python train.py --model="segmentation model" --image_size=32 --encoder_norm_position="pre" --encoder_head_dim=16 --encoder_fused_qkv=true --encoder_positions="sincos" --decoder_upsampling="nearest_conv" --beta1=0.95 --epochs=7.1 --lr_schedule="cosine"
Rows from block 3 of the encoder of a small segmentation model, named by matrix and row number. Rows with one number within an expert belong to one neuron, the router's apart. Each number is 128 + 32 x the weight over its row's rms, rounded and kept within 0 to 255. All counts start at 0. Numbers have three digits each. After the name is the row's rms in percent of the matrix's.
Before each expert's rows are labels from the 100 images, of 14848, where the router gives the expert most weight on average: "top examples" is what is common among them. Only what is clearly more common there than usual is listed. The data: pixel-art sprites of 400 made-up characters on tiled backdrops. In brackets: how many of the 100.
# router: router (encoder.blocks.3.mlp.router.weight, 16x160), inputs 0-159
# up: expert up (encoder.blocks.3.mlp.up, 16x80x160), inputs 0-159
# down: expert down (encoder.blocks.3.mlp.down, 16x160x80, transposed), outputs 0-159

# expert 1
top examples: green (48); teal (47)
router.1 160:135108084097144155148133142191085171122124137081119134124149078114191157097136134102100137203091089160168096181205170126125099115121144081138144136119178179108114157129138186144156135180150178115138165141124079121135113134113146121163133140079143090166133174158162144141157121125160177127135134088088124145127162176109132140106125081139068029160090105176092166186172163091106134155136078183138160075116167105142125126171103150169101128111099060154100117126150201165113134145117127
up.4 089:084146076134126109086149101143142140125142084104127056133045121171106175132092159172158114156140118091099109144094138140145122114155076095121116167109099207120112151152120094063119102100124144144111173177182095106124095156077071134128120097113096145086201108026122117126110144162110149115125111106112137109152146150172139148089137137159161103155132092141130129160136181129162133154130105170053146089122129189097095124128117141126083106202119092168097108091097095072136118051182151
down.4 088:048094077117108101176066115155095110104116121169123093119159086162106139130099082123159143169085131141108161099107147128145125109090099084121120107106093114113160123163135050083097109115105110079133171122072175151171073108171105091127161092104110133122059067139198141101085104154097107108133154165133152114116122046143115101111100134211130132130120128162184194130113105071116135079101155176110106126144068122120142097060163150111139091150094122106105143119123146173174159100132092
up.5 102:147192115128151106118129153099111150131094150133124169175124151118133086109107153201102125164151113120171123136143121141033089106149099056165103152188147168129081120111163114158127118121052120111114106129142124132094184213143088122181156106114080080084176142102103125087189098079109130142152027086132111090126138102137127109149091107172148076153120134190157100126110143127141128154122096157115099066166165090173129154168150146160122111157109105161117079111177155097104138146112172
down.5 099:129129126154196168111093109142128145184108096169160165073149128195126099122114090098167161164090146141104159059126179167079077137141149142158152164097082137111183138127149124121106129205100113112165145141096133157130097178165121112145144146093124153130136176097140163149118087134120174084150076163139123103088082106125160100088157186112056182133158159147160141182132071162091121100128140100127109070106169118107088165128060164095159128067095137107163168125149153123147187121091159
up.6 105:146126105099108104109122107137097140184071147086111136118079119059112165083100160107104152171150153090089138137135162111084126093140098117143087172197179165164091174138133163077168096118107123108090140131158106136093102183103114122142120096180141093086199126102104169113129160127069185073154076064120108131154091120127113146130144144109193096160144092148103169141136141146084123094092159159115153107093148188083106145114155139132093077146098109102096085097040091105120171107115181
down.6 105:106124166152168140143030086205111138131099152100130091052141104112134178119159069121123135131062123151141127093118147114120094152172150108145146170135123065104076147168176112102148117139140131108137138157140137116149080118079126120188143140084237144122065145129185123164085150148127151121112130156094145114121066133113167136139143149146157160139158094152147115155089072081089066114117139156154096178102140078062149112137169138090120104113100163102112153103109124189158176163155119
up.7 104:125095102101140123148135084138115098129108140120148099097035113091129169132117108098166123171147148143129109090099174089128124130102052109111175185100150156105154136157124108083130136109127146144112206124121103150125060186119060074114068118134120165119196065129103122145114143159102129048160136094112133113121092115151099166118147174080124077149139132139088162118135127125165125161127087131073204119118137246127102156094125147106133130157105089105082114115063077109143115115165112
down.7 108:082138109203118125162088081091104153106145138161147055152138112176134148151112141133145105124066157091137143130075133110136128129095145108147096115140153126128072107131168098137109171125150103119122174147141213139150098118149164113162196161057144107098093119169147114085119134088106110137198143102137179114142186125131132111124108090183140150165103124157211149098070091043133115126110164165145108161186090129117153079087144144151181123142071155137156190165118110168143155167166096
up.8 112:160124072141166082076101089139143166154136130156113115173147175124170177092114121188160085143117128071172169122101143089120125129100122117141084195134114194152065150144123106076094103143109160142123147117212144141117088155093090130154134095120108131070166118192126125087149155152125131176121122179113145140122179120124171096158125118147102077128169127147159138119085163145192107132156074141119034068162138161094092128138118101112078171115129110138051120171137101134063151109118149
down.8 123:137100115150139169146130103155069140183114113085149110067150105174114121105163105100130108180113115154136123124148161146158096116123141135135128103096046126073148112167137175113135133104128176137205133148112146159175072106082146184057168069068131106160161130109139139186117117160125091074115173161179127115070124059092136155066089136164134134161131091100091136166157123111166123111142161178135143092099116128131095114080055213108128124153142096132099109054109134133121110156144163
up.9 104:127111125169132093165115110186086169127058193127133168101162165133123123075120066119153136079111149128132113104074148142170101102102071114035130135129111089122141128109086122112089128097122161185101115133147174144114155106117083127106142114128088164136075067156112133177080137197089126208056103103112122087140088145119111162154145104109134092133145098081085148130137136082104101166155062119078162129151135123108104173125208151148121143102119142140115150106111112133190186147176101
down.9 101:040088078130083136158161155137192143104112121235107116158149164162147069116171122138147113114113124122131163188047100146210157134138076108148154139143143147126112122146136121160159120165110130097151138121090087156174136096144146115138127082090139087086137101104154118142134108180165174130105141092098164121139115181129150163140126153146110104194100106136080072104080057127149124143147098145116137136114110115090153058122123130180159228111086148124159125172089141147138159123145152
up.10 096:164164117193125116158188156148115142145149074094142111137153116162185085113089103123100094138079071142117106183145104127128156101188186132133126121149162136163109179101088097135153128105148121117086105164170102164159159067108172144124140135127180155123076213105144096129072166116120123034151104069116120101121165178071077144083123145159142148171131103090103125113104121162076150135119218228153131161126106128148119099139148124102119091130121133119151097118112142116119139119103175
down.10 098:162096122097163092153115157121172100114099108148164129116157141107179158130173131119130135098160114149158119087147128121081136169111078090070146142134071113172101111112128114055153106201135116118114109173105061124124159098141116152115102200152098143220151101067161162112108151120126165145127101169147122161137182146161117127173186121087173112064097117171096194077133149126079089112179113086137114151155180138130153128177130092140128082101130112135104131186158080101100081102117060
up.11 141:147069113102144110128085093123085168167163139095131103061096165064160175130130113154149169138130120153189218151139089131168161130114178124145108152102130100109119132111181149116159123119143161156113116044135073106168104124102144154126064114098102110104161120145150083165127185159144071160069143118043122150070132144141158116116129121075134087133174173143124122132135148139148111153074111099205063159108175112091119135073111108096093150142140108082124071148117142149085116142139093
down.11 141:131128104146195123151129095174157173132174072144073134161099141125073086108070085137135080138108085106186155225124145149144147124144171108110170111083161117092131100156151184100077122084119122142088132066129097107152101122112141094151168097048147141109070136150164115125147141141119059096061089132112113079077165107113150107104111133142164095151154111097145163119101077077155090174086132110152138132126145096071138125100173136097110162146159109111108169102130152147139143191143187
up.12 108:133155091093143139164161120100099129153074110154100164112150148093143122132130094065151127031118108135119173136067109102117082125100070121131128136112097153138085108171090164057125135114139155130100132130132128133116135108189124077139096110111110170137069113068091194098176193133170105129119137114119128152145133154079108152131174055061111119118127183090123191144077072138105068081105057098125090108163160134170103163087090122082092152125138122134127168094134130139201145137136123
down.12 110:111150130096143174149180141184156088152123169106163119172118149107148160134117144086168056137151143095137152190092063129109139130148138177180142133107127131129100099213100153112126124130177106147164171168136143129105136135108131147151162039108168137098091142159161103086101128171094137076137131129160172079112143128156128127176102059183115113109087151099106079082053101113135040112171094135087100083122145151105117123171123149114111129197083118118161128161114073108107138116105179
up.13 098:150184126142086131125124136150075155118129117085150157087140175128166133104146126163155107083138035121136108145132136146098133082166113096158122177136132142104108180101147113153173081125092101086108076148120114108147180175155070064119157104136091130126147152104092152143107124121101092091135065041136090092097033124115146187154081137130107127143210149147071143102103103128102109129109185165118157150148199115108120178165159123115099086143110116108121140084119104065132122179114178
down.13 094:113123121128159183096116088163162148141096120205136118129149133135143139090112156140131146118127122129097161110131169115084092112126103107128217169090155095121159143153141050097138110176079054050148132114068172147132111157157063079159088156108160163162173143122177144181139086145143156119128118145122144114176112143096123130116216123161130168133092152155102091092072065103129075120153088145173108069111208183131167120130121127113135119110091115129164121133095102095133099111075129

# expert 14
top examples: white (26)
router.14 073:126110172101097113065113111091111127067115154133135128119189060089132163156078125161117176092128147086073146147105159120158144151158107186085157081156155141205157139140117159091114145109114084212105110118093138074075180119148084127098171099136197083141155135100112085142075079169130126167104077128164160123124073116105076129126107118118086176127186116099090151135169143135102164160120158132120161168173117112091145181136177144130118104160154164145109104165163132088168111140157140
up.4 084:086154114068155107121106091129120122189128126135069132114147127149116127128113108157155106119068163094155167041095075121161142125084109117093111167182156142130122087144145146135133137131146168114126138101123133111151111088085076177055090075172134130179121179207122177147133121152119148161097079177184147097104101158079108101154170145121096097143123074085136149099109141117112115135058124114079100109142179049118116210138148125155147091096154124085127191147123169114088089112142131
down.4 087:066116081130191145088108159095115146143145148113078145136148098100129183105063122135108216167132096153079137135154064095163080102105155127131074092157149099088180101111192143138147189113139105150117128121117094169149184137139135154175118141148182155176119114087143075137176099139063114084108109125126150119079081140102082111098136131118126133098101076170109133152120117141101116118140127168081085136156192172145074146073123074176159064101121131129180139170136142103083134103126112
up.5 107:111127141162111152143137137108111132155128141144094109091141115168088071159084088110119090142114060121098081127144052158111092129099094154139135139120147102109106090131025117145131150078145152078115065119136164100083080138134065167093121150131184108065117153214116107148156118147103077097113144202096101153125077109096112073097133116111084161140168123058165130149066099160121124109132150145115102093122083142161091173086108143058156148091143106094171132141150182148130112099139122
down.5 096:155146161161218104141094095112101122179159124127090180125142083142070092109131145180148096189114099094091103142197170147091102126215145106127158161088106156114142184142110142110137146144127138127147158084150093119166117112068144123158128151153164110132123208141166152114110120107122180099137138131138165160080142116104138161067089134192065113119132091099112135148157133180140152130168175131172075135097153139118122098134160172109137141090102094067216151163135138140084150108075149
up.6 105:175119064076161115190159093100107159143084126065096106126126136074158099088088169142131103096107154139100154073184114139114146064104144145134120158153159108148152140147125209098077140091137117103106152184164161183160096116105104163157106100106180174117107210115166120104142165143116149102198103134134127133080155158163141114147148097126145117090133176101112147124109117120139120081085139130132127070126138156147120183123177065167101146077175135078151093161079196112153140115100160
down.6 112:124147108108086079110171212124191152162136127065155135113101128093146158122126193108158092082153080118132179185181026131158118109142095142128107138136127119138137100158110232103146153141128064145137123141129067072092157145144117144185122169072084138123076114105096132106127104114142142131148098128148154129193136100123088130132157113106175108091116165144161173111172106175131138143075128147132072056119144124118101152096154163155144106113143175139200133140116102095161134099149123
up.7 107:131164076139117098114195156153162171079098128083158135094143141140118096139099153125078076117114198124103153137143137146102170124126086102143046158104088127131155148077129111124198107117041073125107159169175137113120102131136108139165156085110104165123182127147125165099201137101146061133125138112116146099107141163151154122152151116137176076093147174143089176120153141137103183089132144070126127121095156120124094162133129077104066114099144121172082146066058122160121185086132158
down.7 108:097160111111091115133112128163143161165128145101118094140178113104164047128112190124086113130163124117105174172156105152193149165107138144172130082203189113174119147130144144170112137082166115129132102175152175062111149152131130173149146123114134073093107067113120101087106158107131123158169159121167163132132101167190197137127104107136160063117147217093104102131129151161070183163120147117104147163104100093129140100122152170087121180103072099169149085097105113157137138093088149
up.8 110:098093136076160138122158172109185150090175097116113121161106121142164141080099121096139120170095180141112067124176178142133114159105144120106156098165118129153147117110136118081116136189060149177135144147112110137120102150041136093134108143099155138228126116079119095179093093129128094156115186168124176137180108156135112136097115096099099110146103155113171079138155174071146079117099119122109187137144159153090145111151104099090096070120153095163105101094148119145107090017124152
down.8 108:089106105121157143111147102218153064155136126151117078107104154105132170137110134034143127114133161096147155114112191147144152143128128158148132167102100109182123155150119071140151114135104089212144158104165143124181150069080150108127132031114105154179114061148108131118113151140125100154104136119095168163120135145159157129187097097086166153079138146090089164077100152084074126097095127134125193140064154164106153142133172110120130147113125095136094145115120069110121101158177070
up.9 100:121191151083170125101167147166196157119166132083156160167134163137121168129105104156155128088163180092136043106163200082143122149156125113126150114120133114149175132127095124107055126132150128127136118148101130127079093090097122105171108109145149120150141144169174119118131136091079155148136163161118165096077157133154119071163105107137128141108146179177118152106131146091094105182087063169086159107118138165103074154160128101099142096112180082221096080112136093153054098081137107
down.9 096:132133181151175148115205045171163115115115105121148106156118143122093138168060113063068107084132135151146133133126112051109127103116120120131066121129149171134130123166124081113135082148163099172077135167123170135092106138171158076130162134091151116084096079102159146082153116118126153134111198158118117114194123132190158160109123115073139169072082151088084139138117105131114117085178104112125199125143210162105133062130171099127132137136113123163106170101127082101135092148114133
up.10 095:138107098162120115145172155133146120107124108144133138108112131140123089151111182133141061108161071080101146109107170133112126088110147089171095142120118193118127171086146128124113143124140071066051122185096142131138140126128185094145093061116157205149145172205174190093133109070167090115112125053121139091104125171184146110118117116090111131121112083065121136106171131089105148118093162109135133143096161133110105132037143061093112063135115085133107148148138129140164190128113122
down.10 096:180094157101136181127139148131119129174105090128131136151063142138151105122119159174122141127160114117124163133180148154139156077089129118161119141081153110183102130132077164195176194100111140124139059107129131083088137110136169145175128125077137093111161137163121133105091191120036131120201145149129091137093148158154079137116062142096176062113101160109157128117075109132143156166108180116120113100112131121127108176068145144101116075149070175108170100146217150106117144120168147
up.11 103:133139108111106062142223076161143149107114145098160096105081121112130107165111164112142102106154157145141113120151126119079136105115114156087103127083123120115145134138097118110128120095210113167126151127200148119141142126146075100115128082124068184059189088122080114098094150107112169075106134114147106136127124113077140122147082072114153090054157137110109131098142159167150120137133074063108171115115117133134135162063118143155140132062175151076147123114061097094168208130121193
down.11 106:135091102107092142155156094177113125129128102079120162076110169122113104080203139088116097167207077105110117118175037150092139118169102171124135204138151131136103143064107146096110165096165110107130176146149076151089134138160132110152103142143109204110168093114136083103167162111146132131124122106117101106190126151117126107124123106158110102086130148151101153145089140170100178160073122149099184115072118167166113149142149130064126134182128116087115165073099128076167139135094197
up.12 105:142098071137033083158149131116170128110103118110124099117129109111163120111115121078068061080136166146085142131101188180130187149183088130139117175108160119179136167095114196138182113105121086121081090108133110141156096102097152141150154131156173166109081128088114145109099117134158096137124110095145073088137108177112101150149144122109110117120170103094087131121103107155112185056103151085116148139136194083092118142059184098167070097100141099131139116104096185141099141167116175
down.12 099:132067125150125154105159141130128152127135176144122088088129191145134095146057203164129142184180170072098181118172140091183082117088127183085085139127141111139143078091140217153104121118133137147076132083152157110143107096124130210149165150139132122108193125141130111147124117122114141106117122136165180117123135136087159107109169120170144159148135126102092145122106083137133210179113163067164110143152059144096146138112105164128088145119133165159092074191131161080106180123145105
up.13 091:083132143085127105117136116155116163072122127058141130160130086117120144102140110091132090082148156110084099087136118111147157154103064147145140128147101138133130149167111135080032153149199091174130149157105136082146118075082098070148132101169144166117089043100091145106082151157196146123101144168143136150091168132162121195101126100087090133089092139139125105161085153125141123120157072141123187163087104150055122180108134122196135137083110115102112114120118048097154125093116138
down.13 096:166149126081103128146189195161172153123142139046160085120121156077170147092165110113132173134142151101126154083135169146101113101121087117147158161100170189123187121133072142080109117080083143134111179111145122120117120133204111095131119060151155178139116168150109157149166119159111109093127130139143109116147120167077159118124193122112102154085045201096166145146086109113145122126153122123147177119125138128099073166154154160123095128104122132054142138155046174116141177078127133

# expert 5
top examples: large (100); teal (29); red (25)
router.5 144:131129068096115139138160169126183126101163166137147141135137154152126134140093090116090149124127148133116059048090099158118149105136099149148087167189105149094083136157072044113123101125111117029125083171164177117084078076100070117077134126182091109111060112106050156147157141104122099207144137159131131124136087096145126180135112139129093101142117173151169151122097173114156107103070058069100102149143132161151140134115098113090112144118151103123113107152100107128144109110100120
up.0 100:141077100095139110142132098114176105142114187123154115064122163089147164140079097125145167161187132134114119070119077176091129120130104167115125132116108141128177084102134164153060108152213133097133083112115128085111119121129100156133133129141083086101116089153132135107045168182112144119113126151095145167135116106189126089199074141109116136096121135153131107158146145154156091185129082065119152091098173155130117180199144192163162195152110108089130173143116060111173152149117135
down.0 099:109139136095149088049111170069132087117125069129121133162138116093109139129147121149079081109194097108083165094174099125022143133188106116105106165101119117203141130109054168066089105131166125090106141144161139138089162175145098117159158156164142114170100155077133131095158121105169128162176157151174094121134156108085098098119157115077070161090123122122127184165137166132120146113151092138134066116138141120085116178163097074165133102133166138123109116148128125098118139136081188
up.1 093:123112155115111139146112110034160115125166086116100106174075118149163138203110090139099147154106119177110134132086127131153150118139211102202095139127132172140108147141158093095173177113119098090107154101111122154129148173138154087094133109100105097097157194064140100134128080110125146156145087114065102134159108130126098085071180160095091106171096160155174106091136115134107104197083126127169103164141146147187143063131156105083130075152105077095157109174173181120131150128150141
down.1 093:072082071148082156175071151100144096104081180145134129117146184142167137086124121120150098103130098145114109163068150134073181130085100116124169127130131096043138142133107149103165109114141087099111167121112138105154163116124111113130118086130132087113129143086142130147084153143137191073128082088095131121087042142153129141139177154105172119157110134104133051091093039150145062146136084125118120175108158090136117074162182137155100112132057080163115099162121113149145167156150134
up.2 112:135139119132132171154176111122128085141131120097117130074105069107119169103085126101132148123081039151110051101158134172084100103221123142149113116135113154125157172147093119125081110124170119060181125194125193120149098085083112108100139145120163126097094190132116146135059078137098130031123140110101116176130124119149059095100090117162100112056112112132160137133089137156083067148107146128069140099095097117124104146142128145137116130095136123111134138122086137147155158180089083
down.2 111:128106097072122117141117099100122142148126072172102170101090115139085130101115096145136060150117099059088112124146101145109133111158066111111132151114152152120120072125124234091133139101113132100107141055147139129110096182152138121169102171103161143117107148142071163121180177164193143095074101165123136080124129048066158153096124163144137110157119169129088120136100128128192133097123143154159070114153110105131097121146123132146145153173220138074123142125067098144144113174160185
up.3 109:127088085137091143083093129105162147142101136138106127150150068085119171080072186162111173176081154080141122130157110118047120131193092114109118143184155166157131169117102139072150145159051088121160109133112153088062103119124104105142162102154128049070131149105117115135125126101114212124194098175145124193141148103112102128142157110173148108129166120135140156125068151147123114088116069135107152060153130150105106110158121124128114074144072135137136083140088086121163139152074124
down.3 107:139174084162079132173177137108121113076154072162115128208117192134083076132132196193131083100169158069127144154142112182069151076121112135145154152097152119140102138113096184169151128091138154105093187087188101076142133136159103131181125112096095124116174102072105123104090165133125136078120111137106127130156085121120146137123130140122110095086128198095121103130117146131146130142158152121155161107120138177138146168152149081171074117132137112097048132146117105105116038106095171
up.4 104:130155146160061107200183126138122100113124113158126063114146123128136125194141136116120106074117145178136082113136126189160160076100111167126096095124071135157126097127100128176148116078127149136085155149133163079176115084119106096072125111152114110169106102119102077122108120165116078097153153093164114104147086165104101197104128186055160176074156113078055113103148139132131167115095186103088162178109127153125175158111148132110101123114178092126089156134092138113180074095155101
down.4 101:153129150087146110109150082121128118154123162122149137057105140117140129163162082103162148117150100099108119080138117112137117127117126142168101116133082154104110139129170143071131092138113142127155106144178107172128062092129160196145174129148146136178157146104124154150098135143141147143120135158115186093070100148168162166138139157098128075213123094165042162186184085217107098137073095152121143098122096108157096113121047147098132093185176123124121052119128094084148155062123107
up.5 079:122080095101175117080103106154122171147091140154141147118142149110178112095120130121159164158155130056076155134086140060172137150108089046030182126099163139107111180133143159098122151035067188162083084190113129166112148143144124145085167101122105111135150074143145158130140165108146167135096144122134161076114169129151036146149111150096172120166123106136122102124106133112149124149147095179177128135139119158100084115128110086166156134150114137154109093144187082120149099132149142
down.5 082:137093149196167129095134169155132124079155127106111116138193136154200085137134143104149090144148104155142123139172119085205160133141161104107146154105158075202168141125178076118079115101127126099150116117099135102103211121105148129140135084126095160129113156142153079114111096077108107153124129129071062131130112170108069100138136112185161155085162146100127061055128194163098173181128151098101127113117118188061180139130152066141166152099098119113106111092139139106122125105105142
up.6 097:136078110136142130124116083133144165063118138137132123114140097123151124138079185129099121203143140138147154126183143202097154080064155144136057069141086109111123104107159132105147181129131115086067143096126089088137113152080108173126062098100107110145124128146168122122154141170121119201131104166169153112119100127113131114065171145122161109147094179112187138112119097136146168142032161146172056181100136147138156138090168160132103117153127093132111120159169196144103149070122078
down.6 100:059156147110135121117163084170150084119122183147099118127112131164150181138133153142146138110157164123107147129081083148083104123130129160141146146156089097132163118162161072020158133097112109103146178197189166122160095135115125124170097000128153127157167108126117072108093151139166117096167150110126161157129097132163105134149144091153146139158083173104119069130134082151088113184118137147141112103126142155164158069163136095128129111117091117169168109167126059085138131117132164
up.7 104:106140121194115165137158148116170130104158123173078078148140148131106132177146134114148104079140216117109188122084168171174188141108153200120106079120058132150151115151111105103098101119148082093139107112121106138196102091128122142128095140164165164135094090124155134153165134166149081149102138179171109125151099136137168125123119139125091204061159167045179096153133158147215127129092143090141088133145126149087136140110134055150105145096180147153139125106132143154115116077095102
down.7 107:131123108109148102132115058123114117137106096110151169096138168111152184091165104150158134112101137105123112062157084099090118135080135117181140133146143173162137089104128084135149132187095110168113153211161147119130112186140121070129153239182134159150138105115087096142087124141115161147166085152108164102118185094158169195129152144109142095146135190135078200152125122140092108146158091152170144138157124089143158104137132073047176084123097126123156170166085135135144127077149117
up.8 103:161175150060160131085135158107154088184127102116152196130080181150103072134098078096123124106161075114107090125110071121124106144208135123140138185105156078141065142124141145149153107122169100073159053077179073119098157112129126083154144124172091116109075110079102153143059125099118153145089099093129141155165115074118121131158077114129101107127149146186171132141133162120096091164159076138168145177125121156131091159207138124120134133120144135076117124105152113109098176129145159
down.8 101:103137138126153090101053131133090190104147134121064109131136091119114141065124140180105183101097117153179110125110174129141115136151139138097158050153182105132098105124110189127141089120110111117075102143138169102137155103128140086109154169163189163092121174116173172162169139146093136171170121119177122136101182128078132120133147096120109142119190105158167149096062111073109146101071105161120136147137092084129106164115190114138068080103199088134081104099111189151156129175113150
up.9 113:127131092119134139108182130139142179114099112161069183213184112097102111098096163169141077178119169090128111156172104108100076090142149135135128118131162126150135155166110165123101142122079106071118098118151113111110083146115120114163135115103153119115118139156126141102176110122143131139139128127195123113143127065071172116119100054208145115194139171109167092166116171099128168089117118226138138071136134117109147112141154120097105121093131103162073124075125131176074100138066203
down.9 109:092186082152144133167155097145135163131155126142098118154120132122124129177080203180116083120112114087159175160094110114146128083093140123133115098171138131113111096133151093185137132123103127096104156060192151096187099104123116076111131111081048153069124097159118116138110096139140056138156134120172135107150102174167181162104119129138167140116123219137156115079102130042179151147114157117102158126134185142106213152182140106106122151166091145098133150106162139153134084155143166

# expert 3
top examples: black (31)
router.3 068:102142195107114106107160135123112093098115140110152157138129152093069148138126171142130139129149152109093163137161133122139117126098152174091150104128157105148179121160129175140133175103139107191168158146093126082126177177135086136119168078165180148105164083097123080110090103168033150102105083117143143132152101097202104126162084107112136139066131121066109128126191164174139173178158178196095156123099123111072137199140123141150153097164141148145139147108156067039107128115103142
up.4 098:117108080094137087183154165079184134118153095152081194146106174170158094113022156176114071142169112122171139136109137140141156121119084124131044159120103150156125099097100116162090139091103130104110140160160168162081123087124122084122140115146064098098111134136067145093131140129138138115124076122093161142121165107125140165148146115076165186151114146140124162162136095136159130107081106100146177170116080137044122170150196059126104107090153109086124130152092102098162132093117152
down.4 098:100144137105141177141121205104173181125117145125149086157060135191147083149125098116086054149152091133061130174137126076110085122131165093161152079107121125120110180125158103148092182139138154132173095163122125086162095121056149140151171095092133087096100175155198060079090161121131149131102064124138104119124112167135085053137092090154075135096133108085165143135152173166134192110151134145120189114154114120117150111124106123152128108109123114089168150144144171182134109146104130
up.5 087:129049110134120104108114102145101120108192099141131120168149151072142126111121127083188122142134120103116166143150087104112144146186162147165140112113102154116125074146137178129198135178135109082152085064092091139168111135100133134115100093118138150150203100162116123134113100163118154132141175157133153109157160128193087120067089109148094122114156130128163024151099117138176080133093139087113165102081078132139137073189090119095111141088178121071073104084178134155072107088141124
down.5 094:150107123098090163101045173164157067089105083131059098196116083060114152157144165141090197129174142122137123175125111098159121150162110171106163140117093120154096093172102161100157095197099144124116099114103076135107154150130143113123149149138123116136145110136157080120164143176128139118165150137161128124103068149110113104114162178113161104197167130134130125135135099160109089128127135101209078090145069156110119127171064106138135142140151084163083158080139071084190155146138094
up.6 147:148114175103122123136196133136130108121099107145118155149128146070117119116129126106125106119147133145107109157118115177137130109137139124212171165119093147144143130127126170086138119134127130093137183068186128075178094150119121105153150103134164165121147140096161170120156116118084114113131151127106083153125136085208204114129098074115115081095101190140148154180221193102129077171083155161105162076116119137115182073137092137034106082145124096157086082087184122168083121124134134
down.6 132:111126147116173126147160086162104180132147053129111140104109120115136176176163154068129111084183137129179164172197085086151106111130159157100163138150173105112118115143125201104145124078138122063129116120183128113105115104124138161138127155115116118096055135094082099110162130083085093137151179122205126118159136196155184112136174104085143119051118190100145151082108123138120174088094155132158117054115131109078143135104036098129123122133117121125106087114107100086124145121129148
up.7 079:129100122135154088180079063160097129141123087179126086133162129153154159175140188126163126039081127088163146203134103128061167171072083101132070108114140093119083075118185119089090135131101110083148062114130104099120117140111121158114127170100145120158096120124126087134062147134103142150116148136144164095164162126123131150149144127138094086105173108112169078142114061158087100176121178105106091171156081114116116097110125087108128175092093108085121159131120093093183163170109114
down.7 090:142140123095158133161105117119075168151140147145119090138147035070196168139125078140152117131185142180187144195137145102134161104144143153124144142092158138122106125109103090135160148146141126153169150127107190152155157129153158132094136187169159155134119162085117154106172123097141142127175115086140087100061176122154183170079122174140174117173128157158175149189167157166164123100102143140147214144203082094126167161125126152079108113072121141148126122119088166125068122110139151
up.8 105:177126111072141130082119116050149151117152146156146091060088031194114119124139143112133157096135081110130091108133118103158142122130108119112123138141171160115077110096139160101163146132117140111137111127138102117097074096151111162111102137148120142128207150084084203181142151146115167106144160163133150117156137089122040133147146154109082091084125093166104072129130155116169126026152104113089109103089084119110150127149030137133155143087127145118175082095080101122124096120119102
down.8 100:096134109093138111115188130155125114127112141105213100070105154101122171124152169169115189095121079087108179143134162159150079112155089131102160124153149097128155099127108131105176103094119143120180114149117129193168127166149092139091106099099157041165182086141107130225133100146152151102180108145093110154073123127163114107098061148135118110121119087149122125109101154117070144114116116134165205123164151107092111074127105114139110136145104078112144063109091073189143096132172168
up.9 110:095088134136149132131151108200124166165136132122133133139159104151145158191146130072117145143050094120202075144096111095073073146104136113143072135177109124127133153077035091078110068101089097149072146162119192059109155112113129050129110092133117161128067049168103067099135128132136098183102133171188136073104166125082155124121161111147163101197147088106089123128135115172125131114150118095154110123131123147116126126141130115102128084156115141110134115127142140128114140083140105
down.9 096:132102124135168104096139135135095113089158124114151131109155124115152101120147111156135143152087071095117120122115100057174137130138204159146094092179117166155120194176127104075083129097101157170166161185154131118169140084096138095111149163100109152122069173164134099149113097135118131116137100189107143092145124146082100069138117180139093102123190166160113156083133156146082156141127106089119165129152165138117131238111106161087176163146164182117112151071154215144122149136080087
up.10 098:103122190131097089128169167162120112117086138134167190156145104137097122158150095131132057114104161148120107178107116109186144120094157104136121161169155100175151104164113171154166149131113134110093170147170081103154106124113183135164146119133108099149058036211122140101175183127122067083062149134102093089116143158161142121133126093157107081127092107097145132172198162124146149111117167137097125156175203123141153110077110169088109128138094074118109116094166114154158185135136105
down.10 108:070144088089137136161106139131139209120153126105063139166093077160184170162104154130076134102104126133172127125175049127096161078152162104159118082086087159133135111104113174044173125104166178091140151187139147122149146104103159130140165092101180119159114176134104116139092100119104113129079121158141116105096112103114150178119171124110121138111083163075105099143115069112148133144084167151150096115184154094123124198133161115058085098083096116146175151083163127151140125106087135
up.11 094:145116138102143148114125155122155126131147107175153041077127138154162129139092102107148127094068148085070142089126032163116180122108137129142151154061120087154110083133146122139149160089109138063083105151190113148134163106112096117117138162105100137118152108115154114133165132192159129135102126169165183211161102084085105157156142159077073113129169176174118151128127075135130113159163159141145089188136131145169097150124094135091156119129107197111201181164125133125107125131194097
down.11 102:156172169146104181141084139118095104146115149174141088123147090130181197134118171106132139093158154128124152141100136142119099142137125159115158097142127104124194156147150087188147129102147122119130173146071140193120103182200130147113123154182213091066122121130105198146111028094107095149101157152132142112111157135122115141129122088143129101166102126211184120208178144129097152131102112123129144128161060123109105111071119139175129144122114130144115114096089197125103124095114064
up.12 100:132108142100096103119191094138129133107106093124169082081093113126159101157123125092104188082161137138104140127165205171146113102132136160095122124114143145164188177110151161116076145142160090147125095151053180073140159148127158179103126122051128159112110110086149063145147146194154145137110142101109160112129144145129082142109094103127187187154069155071160141134120095133098204168119113169109211120101116072157109127130136194132088148105083113119100162107119147075127106121152086
down.12 100:140164139073060097133105110145192091118133117095163104112156151109130123171068131166134152156098141142087155080037066145161141133147105107137118120110112096078075141082129132127118105127164098138164101089076122137069167123101142078166113080180118124095102084152069151095116145109164109120151103097171114075150065160116144140211177096134138078146115048143129150122127107099194153100087111102124162120152147110161155162147175150082101095120157088147145125109106155082125132125176174
up.13 099:141107101143167119115070078146160156126117207109114074108091097167167151100118154100134115156100116153140221164128132079122165135088086092119068161127082107115124083105141107103112152107079085103126151131154127171188096139081144128084155156109082157172112090179148164173083127094139086089113129121093127124103128041168158158106175145116194123156156125165097140137162122175110140111140145090160110220095142141093135173131137148124115083142138155127127146130092070148190170110134090
down.13 106:158113168145118087127147173165128157111098101115109135153081161132193099141164095098101136154080095134102145086143153150198118128092086085135075099117137158135179145104107193135113188142112127106138158073111127105125130154188108148087122113126184164124147147121109202188126148103097121107110141122139094174143121121195126048114079145162087110090099133163084145156141131163100116129121094132186120190163109116137071111038107117124152061097128145150129137103179163195146163073125161